Weights of a small sound classifier.
Model: 8.32M parameters, log mel input, arch inception, norm batchnorm, activation silu, widths [128, 256, 512, 1024].
Training: soap at rate 0.0044, 4900 steps, batches of 64, held-out accuracy 94%.
Data: trained on simulated sounds of rotating machines with and without faults, 39062 training examples.
Rows from block 8 of a small sound classifier, named by matrix and row number. Each number is 500 + 25 x the weight over its row's rms, rounded and kept within 0 to 999. All counts start at 0. Numbers have three digits each.
After each channel's rows are labels from the 100 clips, of 14976, where the channel reaches its highest value: "strongest on" is what is common among them. Only what is clearly more common there than usual is listed. The data: simulated sounds of rotating machines with and without faults.
# r30: branch 2 reduce pointwise conv (model.blocks.8.r3.0.weight, 128x512x1x1), inputs 256-383

r30.80:500505463509461513518479516454480524500507548496491519501499477487469486504538461501481502508508514507514562496486506495511493493495520542488484493479487511514518479472502511513479481466473523521529530480503465488499487523477525493474513497495472477475476508502453534535488461508526492498501488491487523510507483495485534488507482494514483514514505475497449536505470521483494533501511
strongest on: pump; rattle

r30.42:511519486493512513472473515523500526513485506501500500505487517537533507511496524521505487469537486518520497540494528473468480517539530523474492496481518502477493561509496503510520557495485487512481481473469526504498485521506517485443525451469509472476494481511481492473525518500513482525513508517513513474506488510500493491503488481513491501516484479485506490503491496480502471512492
strongest on: state: faulty; rattle; imbalance; gearbox

r30.102:501509500522493491533490496484531499497508537467521539547492474504508446490491489493487506506512511498482500499512493483480514469493505558473451505467508486499509456503517480506474516503495518539495526488469467494502518479475526508465496503468503470509511494475525460490521522506520486480473505486487481470501496506478521476504495501488490535531516455506485515500507477468447502526536
strongest on: state: faulty; bearing knock; imbalance; rattle

r30.25:465521533554511477501500526486478471509500491500472468519486500501491525481517530467496509478480497488503490449509510465506491506508460479465448490537524490487536504505480499513508511508489491478528523479510522489484457516510490515485465504528487454499549492505498464488488492533501539477497481498500514518519541494495505567504507508488513468491498533555479560529473436464449484492518
strongest on: state: faulty; rattle; bearing knock; squeal

r30.90:446488493534527497473510471483477514535494499532465504510431502513484508485543519472515520476485466515531480469490465574499505525517501460489459505513493510534488555497479479505490494497484444509512479538476500522488481513497460493489539501472503506528496485481483506472528514524495473530518539479517507487502488539525494516505503438504488529504523473507516500473508517484480502474500
strongest on: electric motor; state: normal

r30.30:498501535523505484506476463472530489461494505509497520510453484474511498510507494497484537480511460504504516521514524511503523490497507510489537516516436511558471514500515489540492534493448500473490512501515498511516510487535503522452487506506492471477489488466495500514490505515476531500514503498478467476540489499464515480481499505512472497523480469505562487488472516472491483521508
strongest on: state: faulty; rattle; grinding; gearbox

r30.72:480492507528485508486497508489519522522485529508475501510512506533470515505491517481492522470490519510508488498491457528520507497489525482518471490502506497509544482509499484513510475517509469520524496524494502496523497530491514530516474492512509504521527480482490449499514508525478520509517473468510502484508520504494500519511505480504499524493517512528499548483499488464460518504483
strongest on: bearing knock; conveyor; squeal

r30.121:477533493528488519541502478502506499497494499472529535535489478515488495475516502507475497460483491486498477521499470520492506503497486481530471536497460502492486459513534520443483513515512490486464497489471505508488501519469521515484550501491494510513497486511512468509496493524482525476450462494501480492487540518499514530513538532488504499511472502511512512515504526489472508485534
strongest on: state: faulty; imbalance; gearbox; rattle

r30.111:491481463476495493524491490464507505517476490489486465477505531478507516494476526504521489516490525495494466469478489562519505487500497496485501470490513505527480496464505508461502506456529515524542488499527489516473526469485529558507536502502520523500507513449539464526504478508498500488509463481478483533524494468503527495483495529535521490498552523498496495513475503505492525510499
strongest on: conveyor; state: normal; text has "fault"

r30.71:484493507458468508465481505491510518500475518452523508489511476489514536504487528519490506524531494470494523499512504509514461505509471500473498528518498514504521505526485539474479494470509499518530503475535510499469475504496500533474504511511499492515485473527540464508535501495482509522503478490491492534531507490502466498494480460513498486515527504511493495524512474460443532499496
strongest on: state: normal; text has "fault"; conveyor; machine: pump

r30.37:485499498560515472489482519495451477477502551499487451465462502483479455479511528507468517484489527503508518467486452538473470517517496512481510483490509491523488518489458479485467512508518495506464479474481485516532502519540488475479490465489518473485491479512507493502509519563492497521538481464497514485515521513484461520528489501494497526516518493464516504485477498471487498475492
strongest on: squeal; electric motor

r30.12:496495500494506502497506505468493475484495529517524501476496499516542527537507513491501529513475529544507527479513501517532454555511470493526487513532519499532506540492461537502514498501514486510519494505506523490489505518501522515542489503512521504495490507473548445487501450483533498490524464489495483494547512505499511512489462487542538491490538514487516508492482441465450518529513
strongest on: state: normal; electric motor

r30.20:526480518514484479540471518499517487508507506526493454504541491514473495519514529510536464516483530509504539502528473482487466513490508512501502531507526507507539546495505513488540511476584471523526516459488511532462533514491507518482526517496523500518517488482534457469483497492476498503518480472476499463521519466512503498482478492500524508502490536506473468501510492475455507485496
strongest on: rattle; turbine

r30.1:555487480484469524491478527486532504518484520529505490460540490467474487522533547508519476519495530496509555499495444453475453501526509522507502492496483478520530555518492505462509486520500477515531468493536513489466473532494502548493493522484501482544482480511526470512503509501465479498464505487489465505521486492511516512497484487499503507514526517489500484513517442485467521490512
strongest on: state: normal; text has "fault"; conveyor; machine: pump